config.yaml
arch: "transformer"
model: "audio embedding model"
dataset: "telephone keypad tones over noise or synthetic speech"
train_examples: 39062
gain_aug_db: 10
time_shift_ms: 50
input: "waveform_16khz"
targets: ["first key"]
num_classes: 16
embedding_dim: 64
norm: "rmsnorm"
norm_position: "pre"
hidden_act: "quick_gelu"
mlp_ratio: 2
head_dim: 64
fused_qkv: true
bias: "none"
qk_norm: true
parallel_block: false
inner_norm: false
wave_strides: [5, 4, 4, 2]
subsampling: 2
layers: 8
width: 256
positions: "learned"
pooling: "attention"
am_softmax_margin: 0.1
am_softmax_scale: 16
init: "kaiming_normal"
residual_init: "none"
optimizer: "adamw"
learning_rate: 0.0018
beta1: 0.9
beta2: 0.999
eps: 1e-08
max_steps: 14400
batch_size: 128
epochs: 47.2
lr_schedule: "cosine"
final_lr_fraction: 0
warmup_steps: 280
weight_decay: 0.04
Rows from block 2 of a small audio embedding model, named by matrix and row number. Rows with one number belong to one neuron. Each number is 500 + 40 x the weight over its row's rms, rounded and kept within 0 to 999. All counts start at 0. Numbers have three digits each. After the name is the row's rms in percent of the matrix's.
After each neuron's rows are labels from the 100 clips, of 14976, where the neuron reaches its highest value: "responds to" is what is common among them. Only what is clearly more common there than usual is listed. The data: telephone keypad tones over noise or synthetic speech.
# fc1: MLP up (model.blocks.2.mlp.fc1.weight, 512x256), inputs 156-207
# fc2: MLP down (model.blocks.2.mlp.fc2.weight, 256x512, transposed), outputs 156-207

fc1.116 109:525551482469517506532485473495468493537502489464483537480459545552466530589483535519506421525500488451436561571618511520448465451527499465563526497517549399
fc2.116 105:475443526464490541451530512484541433516489526440545459569569449511562475440501467466509515501405514540552446506446522574471458518558452469463536519525445478
responds to: key "7"; first key: 7

fc1.310 095:538492510504484486437492454500466417478503554467489451496544496521537602486482490529506577513538478472514506477514469534497466495503518528569480502513535522
fc2.310 093:487449508465513507474476492472528492448485415500488523563428550489490489504539493501426545540490406523508434515423512489432548461552518479528478499496462511
responds to: key "*"; first key: *

fc1.110 080:485512494505581563477470499463581447379535456498542472544506477487489502520516513520531430467553543478481503515519486446453536431482453505470508415552487506
fc2.110 072:445521492473534579488470469570522560483518462508547513511513598587417537517478563508537565500500420530509463497484546487541561513467496462454475500434554476
responds to: key "4"; first key: 4

fc1.472 088:487486469528506482487420524507490470444500562501486530500511460554488547509510513459428413566500545535535528560500509528540510461487541547494526484406506411
fc2.472 083:556409475471509493483494500497493489464507480460491532553560418468483508491581543469477455519460516547526470546475506457522464565477514503518503514542528485
responds to: key "6"; first key: 6

fc1.82 086:446436495488537419556491519445501479521528484547473441537448492558495454480515529511484428476515609521571554462544510458535546509487488524514545497499561444
fc2.82 071:514473600533538436512491493575492553499425409541431426488501478532486524532491536534573472497523467431505518485499530528452490444424490549511501477540505463
responds to: key "#"; first key: #

fc1.183 082:460458407470470560460564484455493534452404437451578394479502512515525508490526498504491438453544566461489530519510472476486541473506468522462476475508523526
fc2.183 078:460446559488559451538507509473428500483555410481470432477461456607479506447504488526472534521469497496502514535465463530464536468528507545477473493513558537
responds to: key "#"; first key: #

fc1.358 076:474532439468522532508510510466527481466559459595501454505529461476525535489544545504459547443560589491511481564518495416543518431488474562512522490440422432
fc2.358 071:568498541601553512468565421477466529511480552489500533549488495500457496530548512489558531506597501539453517513417436469511548453501470404598557388533514504
responds to: key "#"; first key: #

fc1.448 117:488509479516500499457497509478526518452518527485505517452480481553459540601490499536499495535561569488566505600555496502528521511564508495527475512534503440
fc2.448 135:448556560493563518497560524491522513522456409470431451512504454476526531523481511489480560540430560482455499547429469503448471519465531492489531433420462544
responds to: key "2"; first key: 2

fc1.77 092:478551522493525448496548521557501479504517486519533456468509534504550533520545531551561534488522559428497500504432477513490438411586529540555501514546522534
fc2.77 082:537493496552442517453479535480479562466533549484493493537528535563424503476478506448428488479498503573570501447515520419476437489584539526544509387495495493
responds to: key "A"; first key: A

fc1.84 091:459510476507532545495459498473458531493507541556475469504438437541496520553473511506451479552545493464491527554542484471435520460519457500454499531467484511
fc2.84 085:447486509574525482480503431462489509450455524558520494496471550516527500470505446463533505431465574498585462483428485534470542523479477541481502426514416500
responds to: key "1"; first key: 1

fc1.309 117:465507471484475483473439451501483449416528525486478553477520474540479510553529507478482488447531595498499564527581498472481492407478476546474483579443485488
fc2.309 121:431432483529583448496547564500527505499497563438551538505519509521469417489521540492612516466495480496589435479485511495543537498433482535485499520503603547
responds to: key "1"; first key: 1

fc1.458 079:455530442486453570432497507471437573484491517562544480455474507494473522541534465532487486482538468540473537470433469545504466481559418587483504466472490446
fc2.458 072:556506522521465480529449470550504459457515564487548459511513458484522534523495541488570454411497489463495484447472473502521437459448437577541467528527427494
responds to: key "A"; first key: A

fc1.482 088:391540615515496529481567517541411502446548505520539481496554502508523562467516466474448497551569523452464533514521500591486532507529469501420475440507516443
fc2.482 071:514505581511469483499567549448590509500532530534467459500544479464452464415512552560542505516512511465502512533484446502490502577451544559502528488437446462
responds to: key "9"; first key: 9

fc1.52 117:505501469495514445456397421442453452425498538537557507476548488513517485536516486534438503523569481523477595470565543532499513435586467548437521528483566513
fc2.52 121:532489470549566471480479511458512512515491536517509570466549510442494468478511487480561499456446550535574360416529471496559499507465470517495537467549556511
responds to: key "1"; first key: 1

fc1.223 073:573526570449529456535456501518534535470492528475453543470470495436528512600543476518503484470606479590501502462573537497462530414529479591503510529497539541
fc2.223 074:438520562556511468492538509526602473577538542474511500467530508488519482491435495502583445442438478489465534484462485511509471534476481484511514545543464472
responds to: key "1"; first key: 1

fc1.320 088:471536477492483520494532566499525477472533550497467445473508457579489495454457485505459526445443508482521572468499482527471488541558490531546547512492523486
fc2.320 090:483449536459469492517486533532476440452528583449492603576557553495471446471517486532518454468423541543521510483538541500493530440488467518383497491486546469
responds to: key "D"; first key: D

fc1.252 079:522419547490513516488486508490470473468481599487467422454538565493506568462494472604523523487517517492491486498478530512467470463513477535569473492418519533
fc2.252 067:523457516551519465506506513503413519435527555525513483470515460499556498489479548488544483465394447473539533463425507506534484498537474550557540508440492539
responds to: key "A"; first key: A

fc1.231 108:520437471539494486510466486542481524466531557471448407418478493533507497504533496510489499516526508577556492463507529496485519481572514541478510426562420473
fc2.231 118:491431536563502509489518500530497476518521552530547462532518497458544503498498534465511520537350545448525417563511512531396434479449448499507528465473538560
responds to: key "6"; first key: 6

fc1.103 095:421434448513552506520447472534576524475510497562534482472477568539434560461460497482518531509448523487603534500481553521516540500553492519500456516501540469
fc2.103 085:507518500548513503511525479620528440530477538467518485556507546477514481446543460468447480501494535508404492511483485464450511526477469562570505514526443494
responds to: key "2"; first key: 2

fc1.83 120:513476512559492474518448510490512471435490580460476476473469507494488552540516481496526488534548515468555558526517503464514525406560449485489524541488503405
fc2.83 123:554482511488458491551472468484522514563505554554517462537515546467513472477488549461474486526418437526486469546464517474400410469496499416551497514508546547
responds to: key "3"; key "6"; first key: 3; first key: 6

fc1.342 103:486471465488535475486478509570515468439534573466480446519423487530525573553521491562484422499549466505473523507495558522499499405512436530527480508480559492
fc2.342 110:520446546547495477394552503507504524512468553517422550488567485490544532450516543511467454515492564451578519466479507484502522494427483447469484489543549460
responds to: key "A"; first key: A

fc1.385 100:509474483547525499448467564473463467469592501481534467426420502498434622533519564501453489568536457566503506530417557440493558481502480462552525509519506482
fc2.385 099:503533445532461507452555450514547485551488469507524450541537596551530596478514470471495385496503512446462515483513484409523470411488488517519484525475470542
responds to: key "2"; first key: 2

fc1.17 078:607410462404476489473500479493492547548511553475550565466503453540507497460466507520461475480460478516525558529468526451548514501480535518471493490530494490
fc2.17 066:518482519475536523469514477452565507471505526541518522495490455541538508504518515422481511490495488411524497536483545468583452506566430460551564475467438507
responds to: first key: 6; first key: 7

fc1.123 108:525511451508535448537426501485511516485509492502497583521468564481565524453536515508511418510515584539522475607536550504474564482441501555437470543504491479
fc2.123 107:531412504453589613479561502414530494532441547560518456494505542480471510463516525526477553518427445498487431481479426477516558531477505480532491543545489579
responds to: key "6"; first key: 6; first key: 4

fc1.25 089:556571475435427464555400444464520497447494507496494466560503514487436525472489526497517568594551478509530557515469525527495540435540487526515531523550427519
fc2.25 070:465527516511544485512503513565463436506469512463525470468478512494503510459503468471385480545547432567458500442526535509426448512494554526557471481474485585
responds to: key "B"; first key: B

fc1.122 078:551436499433569497474487471505475489555558537552455456510499526460537520514580502445513455519494465509572526540547509452508515477376509491486487518527560533
fc2.122 076:478514492543446473457432508493507435393541529504410580550471442500484571547562521534469568402523540479464571481483534472514475563517469563456546508436562411
responds to: key "D"; first key: D

fc1.130 111:452436499541521510412429509493511495477482535489468483576482509522503533499486516501492483559496570517553486516462471500500471481538520535499506496498535448
fc2.130 109:477400510525490455448583479535512524525482538480581489530525509491531483500556541483471510536448483567529436539434488477507482480434528493516496493506524499
responds to: key "6"; first key: 6

fc1.453 089:492467487539469488447445536544567476438530526468502426419524478508453483503443541474501528472546523476514508527483498517497553478471449575524497534436524550
fc2.453 081:591531453516441452532541423514542487470441447492540489372405412504507531562485445536501546523575438502501593476536492486492510506571505416584503582500490530
responds to: key "1"; first key: 1

fc1.225 091:500380502515489489437551441469517382515554481486517504566518455548498510562463528495524520462486531500551415475497517548483508450486564460502517465480457398
fc2.225 078:475497485455506540497497525552542520530452552496474420513547496536490463513517463456533582530466387504513453433447404525546485509561483466448568511503448564
responds to: key "8"; first key: 8

fc1.442 135:474489498508509462492414508509429480470524601484440512507532501487507552510483477508534436443591490488467511583527549508511527497500526540517527459483500393
fc2.442 132:476547484501525438551506502489522533481497493525566505540494511488533551487521493477545492493464464459507463460470482469513556490536455543507499462524469534
responds to: key "9"; first key: 9

fc1.237 093:433498442494528535427465446456507480504495534525442479505492447534525516412505510462428462508446581507525537563481423506536493506482436479551487474476531499
fc2.237 082:500569550447514506581475520512489444450529500503484490488433494490554502504501524492475503500438453491523488481512538519527488480565520530433579413495509590
responds to: key "D"; first key: D

fc1.169 091:425497484568507457435467583456508469515443444503532496510471513472482509541431508520505523476527496488431599476500488520541581480564468521458494492492438481
fc2.169 075:517498543526486551570571538468543528511503517435452474451410435498495551548438576550462513502539540456454495494489490510520482544434453602513527586481457458
responds to: key "#"; first key: #

fc1.59 086:496540498476542540474545477426447457478488511492522525531478483511448530540500462487456418553437515555492506568505460478470503428430454568572495514361508538
fc2.59 078:552479491579496454397469509540485503461479553543533445580510532511507598567457549470503494481486557453553535470438500502497486480454487559524508449489500548
responds to: key "7"; first key: 7

fc1.163 087:429523477466554544533466434489512488435506479508446535542582539493477526557493494471500546474522485423520565492491491484415433432475507502531571507498465535
fc2.163 076:535439500498527490447507568529438494509459474594578506534593506543562547453468440477452517464518440577437499487512532517419419483489546542441512482438479526
responds to: key "8"; first key: 8

fc1.236 092:437518508563478520436502468542512510449497592467488518533495510533550575513486430438490418574481498514501566465509490479521470489520496488515496548518532543
fc2.236 084:452514441534522429528496434518547530489476501533490501520481545532485501532509518436515496509481468529510529527543516503456439549466535512536506396524571546
responds to: key "B"; first key: B

fc1.334 084:505497493484474514477500516510509456474568493474481515448563483589464549537555465449505446512544557486552530581452554509511535489502540485501456510501533470
fc2.334 100:487484455501515522563467470505498507498473478504521476590433496547549520439495463444499552514437427475515416535500462494495553531508453577549488516559505568
responds to: key "2"; first key: 2

fc1.38 083:526548494553503480474452464539484487522454547552504519499490507495474465544493491496449483512578512462460487548512443474494518539520537463474479497518560469
fc2.38 075:535495587469524510463478550456459498482468473440451488534510453515466557483476471482500465491460494493521524516468495526503494516499547475435494482490488573
responds to: key "2"; first key: 2

fc1.105 081:536481523497504440412563508455499497504507537506472483535490473518478587573511492555523499478501527468528465494477616505506548520512503489450490522498583507
fc2.105 074:485504428549536539459519528481492461510492564458489513430509521501480518508513448482542445422440581510435547482558521495525541424527567492556601469512538430
responds to: key "5"; first key: 5

fc1.508 086:517498458530537435492476461475516488412526524497487576465563437473472542455422620448510516501541490456520525523486499554456494444519474576443515439416459466
fc2.508 080:529425457518504520495644513491517489532481466486537412529511546569453482427530547462439537487541575553487518496519471509466507470478566472489423501431547515
responds to: key "#"; first key: #

fc1.117 083:494509477519467460554463528509418554478507515532567554484549485548483405557460434481493579552565501563504513479497553461474527465571581486521474500498486525
fc2.117 075:529502494564460485588509495445556524395478443468638517581510501548528537512482507507564484448524438512546479516546579442479486428521470467512453520533497499
responds to: key "3"; first key: 3

fc1.254 114:497475518496529478378559465457476529448490510517480404418521508545536538550484535462459475473519594477511524484413478524556465439543460539486490535534468564
fc2.254 108:540463471456477525541398453550464524492552564499484534585478514466511491486514449471486460526417499473465454571511500484457563468508468519448558503476454506
responds to: key "D"; first key: D

fc1.308 078:446464521530463418605490463478503522530488499538562479517558531544496572565489480502491526463546528516454530517520527527442479556452518465495494529478486524
fc2.308 073:472562535470494579519492471516493506515498603488542497469463490547497551449557526455501422489475497483480477516478444461489510473487515486534521455506484405
responds to: key "5"; first key: 7

fc1.408 081:479422503500482499487484500495477453513462532520448468461493489520546555533499505482531404517550533449527435606429500536542452531489533483512592462465491490
fc2.408 072:473510485555505479531495488442466491468509521508511436488530517514495482477528452448491577506547471493391450511502453478435480560561505464486567475596448534
responds to: key "8"; first key: 8

fc1.464 121:478526530510494462575473418568484446499473496506489537526517493521522522566460501524510395521571486499506546570524559583430562570514550463541494547502542440
fc2.464 117:506480552522503528539520511515483433481547530479535470528491453492566460401519450481440523500489495529486451469481484532450464511519466470492559532476446487
responds to: key "7"; first key: 7

fc1.350 086:451560591415447499444523527464487478492511552486524484542538493529429515501519503487539544492505479535520507431509477515515474552592506452433514502488561480
fc2.350 069:515473537454508478516490507498441530422532447538526478529470449444513476482455432399492537542505463579512477450543558571504493455582526502496545538519516530
responds to: key "C"; first key: C

fc1.137 136:549540508521503510444491510486490503517552533471426513392520525536486553475450510516534461457617479521562462513556518523507581508457520466506500529519510425
fc2.137 138:526480462524538556479547586492400467479491453468446500445451451488515455533480476499426647505481513455475468430525475504481466547503472489510551485478511521
responds to: key "5"; first key: 5

fc1.65 095:473462530550541532463516392455508532445548566486488476489505449533489512510502485470461482524494477517538520518532519502495537481519494516489489560466511513
fc2.65 091:523512567429440408535437547537439455466543557493499620490514540509494460561455476568475458506486498491491502482475602505469481456530415479480511414507501489
responds to: key "0"; first key: 0

fc1.193 091:454497559492499452498423493504471519481467560534449421397603463519444515502505516499543470505540522467606555579557501440456478527494417476535504469478489480
fc2.193 086:466478617523527500496533590530508434496462507509530515502491539495481474498417534516412515513469445507464492454551511470465483497497519480470463546525484427
responds to: key "#"; first key: #

fc1.298 086:432523541486551491483450478503424587470424510470452573427496472537480487501507555570549481586518501560451550548520545491518469447516512420551512565486526531
fc2.298 073:471477492474423507431532471503524473496536548480548476548474462477482459463533480465520599453487478541434511497460549449507524526472541503452503461454444499
responds to: key "*"; first key: *

fc1.289 085:494507509446544520448468492438569443505491466474492470482502556433541570498555498465519490534568503429505611500498520586550536390524586542476468487455536511
fc2.289 077:513494441533530556467447475529547495445485503521476481492495446485457513541517551445493517413439495477508447537480498513495438547471505461449462523519517517
responds to: key "4"; first key: 4

fc1.410 080:572478570481443513486515539490482582479484454488550430518508533483493604518512471528489473409552494474484485463469500529517540491563563482523537532458511479
fc2.410 076:415472470453484497517511486464558492528434513470556535471459454493535509412471513527534491544564589516476460468418385443448447462516484467489599505478496528
responds to: key "5"; first key: 5

fc1.293 092:559482513468518475444491508487518514470524562451459426508568479553507604484424487513548566480545511555531501474506552542464535478564503470539531589482480526
fc2.293 086:494462468532553477461546482544498533565501528516532428452567529460499516480453472475510485540576553396405513430508447525483400476481430528603501505509508523
responds to: key "A"; first key: A

fc1.480 082:507514521470475501490482471546487406381518528501506447454495479477567459435448488493523544451535505451538450464445532531479438509559493544549533462463566450
fc2.480 075:424538538460492543509498486522594555554472507516532415583465469523429464533478503493482520494482536450435511600491447498512549486426502459530494503476527426
responds to: key "9"; first key: 9; first key: 7

fc1.271 099:472530499502506499491522474549495550467548509500510569491523482529485495523481538544490437531574452562476456588483553573457541528452543536515424513497525438
fc2.271 117:526406442508466491533464512482479405443540561477495503495538508489473429438562496436507475520463463488566444464558549454582547515585476453461526494478455454
responds to: key "8"; first key: 8

fc1.387 086:519532507541482479456514477435477411487507567548475504472527470500472571525445540497484433528544513487524472428456509498523527475534484525478523482527543491
fc2.387 088:548524540502504527480503479633423519525444479502535476496503484473517596475491503483468433470516467442446510534482485467395449510463453501501488462531470493
responds to: key "A"; first key: A

fc1.248 113:497535523486524485511469479504495487464518560466466553485487482627500548481487532436492445528520519571540537488498539562526560486472478490493480491577549443
fc2.248 119:489534463542491508521484513466484502456487499510472484485455526466495443500523446482463630524507519479482459419554484490521473484505477501494499460485478530
responds to: key "C"; first key: C

fc1.499 087:446530486506460456479559489471547452443517530502443455569481531479523459472527413526415554535541510477502528489439462562545482524522503548504482538501522474
fc2.499 074:448476552449512541456463521549510485451529505491535518485452477524511475473478446523466577543483598543493470525519439512514447438479441493510494483574499480
responds to: key "8"; first key: 8; mains hum

fc1.185 101:522515492425493493461490486486526572464553558544502485545491425583496608510515519552412500482555503530445535543459565570457537402489444539501524500469491526
fc2.185 114:514424498572519474429542507533489493510530568458461504487537506484507511428574538504443428472569494494543432472486495462501468483455490549543525505482492513
responds to: key "A"; first key: A

fc1.40 092:525491437474532434466414524511565477552519514490540531513528597477489473437416502521419501429527481502573543511479473475519498536486516569587500458526485468
fc2.40 073:550482531580489520414453546523457447509520490535528430504484452542488500541471495459491588502559530492527504505503467494422559521439555442527530412483473473
responds to: key "8"; first key: 8

fc1.127 090:551494440546502464446475429508453492456532534542489513584508539549469502515425510524473436477486505543489472547484421487545539496525499496498431414543500451
fc2.127 082:471548561449485482551523444532520534557600490515461487459537499524508488509518452546431485506483504472469507453464527525499464460504523522491539453457534489
responds to: key "5"; first key: 5

fc1.209 090:465516530466490484427485482511518535462474474546463479397552500514493532551466528445487497542466501604468510490464467542479476461531494530521538503506496462
fc2.209 091:507415495507458544582469497451549468489526482500527451503425495561507535569560491461517517503494414489495476549499509509468524501470478490425521469486464537
responds to: key "*"; first key: *

fc1.398 094:436575484564461430471519457526520468537578505520505523615494507481454469564479537558500429454498552518496490551537453559491468506479492549530449492463476413
fc2.398 076:483499548477518491495423458471513478463480495527536429498560465484499515443475509435468497523507443480498470508502514515436425597484513380490463501495397465
responds to: key "7"; first key: 7

fc1.150 124:485490569579559497453503482490506514458444542472530484490459473521461555496464457485453461477496451564584542495535531539482529467436473491523514508554531440
fc2.150 123:452541472532505459570465543424538498511513483530581488452406524429462405557484456524498601513518501504493452506567510498514535527518462493530449511532576533
responds to: key "B"; first key: B; first key: C

fc1.128 097:484472459470478512473455479599414405488480547526484495521543508503520556514462471541478510496554501480480594553541475479542476503494468538501522461539562488
fc2.128 107:500509506531551455490533497429536493444506554558486498482518502410521437336481547480499504505485524503493470475445462534467465508503515464475483522496490454
responds to: key "1"; first key: 1

fc1.141 085:508521473511459557468515502476461572504559476453485517485487469559458514528558492575498522501480545531504564394475590471471460591438451544551527489428551518
fc2.141 076:529555450580496490457514459445445458517533489456505507489492479535504544484453362489453522535439408478430500543509555483430565512495514521521495505471526541
responds to: first key: #; first key: 6

fc1.486 134:456444491528480528504424521557473456368510573468478553475484567499403543526498457523487481447576398480507523525536584509501565474523514548512541469526549450
fc2.486 137:453490465540539468570479538501566503485474519575457555562489593450507519503422530462530469484485482483483446503555522532501535480505472537473489538424488519
responds to: key "3"; first key: 3

fc1.339 091:512525479490497522506491461450463586496552534397519573472454538533535550518476482503478458550547528515539522502540478540524476403503481445566498595462427451
fc2.339 077:531590421519487485485511543480510521525456495467450527504490462474436433577385530577466438494551493536458479492505476487492443493472450441472528473472492495
responds to: key "5"; first key: 5

fc1.390 084:484462497475481472453536497510488421541516522489484507535495461462468522576512472614527498502500471496504549447541509523477481523540514447473533532489516542
fc2.390 086:533421401471492471468494455439488513474453485503515482548474504478492490403500475485489519535455489525491472500495545391482529525534456452516407559517497473
responds to: key "1"; first key: 1

fc1.92 103:544464481538487447450433559535496507497545569470451515450535604468480506492452471479526429433572440540524450555517597553528496516485478514506494480531526389
fc2.92 099:556498376531473518546460494528467443457556505484480456558461455577519532489549440459501535507500501476548479476490546490486557471574450583524499471468531602
responds to: key "9"; first key: 9

fc1.86 096:469489507458519497523513479489531479528514518501503538474522512481524526539537512498521555524565496448439525540504491507502475473446536612555489551461519531
fc2.86 090:561474429494512474528492490456442518452484524534482522590476529436463481497518533504510544523446439495478446468497594496430465520543495439479495500489440506
responds to: key "7"; first key: 7

fc1.505 110:502434500494508548457424580526506489538575538469538576440446525479476487548494474546482469492515432517511560554603581485458477548580480446541521494524565428
fc2.505 119:467467500533528578589485553471491437499488480467524498592390490491552522465461411467600537501470466508504463535471484526445552551531505496483543473440467469
responds to: key "2"; key "3"; first key: 2; first key: 3

fc1.143 109:486470521443465483515476536495517483546438493471541468472492473579544546515435489470468496508562549573508523474471492525443512485527496453610469479469539528
fc2.143 119:506484458491475477535464518481448533460506480485516524561463532458496470422466531478504527473444434471464503578496566474497566513515496492526512461484539461
responds to: key "0"; first key: 0

fc1.269 110:425431430496419456480372527536462366434536536479476521485514499541459502560486484508451521509551541471463556481526568548493509425553419477439497516472547483
fc2.269 129:487501559508567424523478499458495481485515457550478597541453541490455467518420445462569560501398500562538407439539532527519517477530501504445511503500551554
responds to: key "1"; first key: 1

fc1.322 122:464513497511464477481489512512531424469483553491478410455535461506536523470489441512437491483529520529549537519499470532518505500559538547486560537458476471
fc2.322 138:504507502530494575461557537513531410530526492463527463510583491506472528504493493515458540495466591419513487525522421511485479462481468532499514455469485539
responds to: key "#"; first key: #

fc1.443 095:507478547487447461464456466455482565481628537483478459442521470501486543517512500512495510521490538462541527492533507445513487386471498499447537528495436531
fc2.443 080:517480468506524505509458466523485453487506569473510517463493450483534537490510532462495459452457467469471573514478490552448562488475515491515517514539498464
responds to: key "D"; key "A"; first key: D; first key: A

fc1.368 160:507527495502554513394477475489556515479557495467453464439523500556460515565413503530481463495615547494512482553517494534460556422521502438513494537503492409
fc2.368 178:488552489502557491469533552530433552514513484494449480491496495435516516524466490560453561532510534486447508457487454507477413470520460497485576435430481512
responds to: key "5"; first key: 5

fc1.439 108:450458445558530445431468485497558463553467535574527532464505459484508572530522560471482437547517439544528521533537534555503576461533426483490509538514480423
fc2.439 114:519476552511472494555479553570488494451491550520527552590498549457465497484441519484498459452545462494524482507526598491508522439481488481472524487540494468
responds to: key "0"; first key: 0

fc1.489 106:447481490507518485454503505468442492467456572500487470532530480541513527438472518456480483525497523499536555469504434453510547445568420539522490537470475503
fc2.489 118:537473464477490532558450536520503449500548508440564512556521447515512542487516435420599463459436459472524494594505530497451589487528428549389477466476473503
responds to: key "D"; first key: D

fc1.161 085:496455508605540513469431490536448501494524457587476515530497497479507571505510508437509458531462503477516509444546511496457483477503514514514448529529504469
fc2.161 073:472518545522489590504503515478528471525461512499500498519534455465481469439533523525408541526541466511487564410480496547457484523561534496511479496544401548
responds to: key "8"; first key: 8

fc1.53 118:480471520478527388467454506520444492545460542544479492468467496475499568517569509582497481424533492488405568503474496565427457470497518568504473483452455530
fc2.53 118:493547450574555520533545515478481454552458464467496428567459485458558582446470421502474475469497470435402526521491445497418481535457442508490471460468419495
responds to: key "7"; first key: 7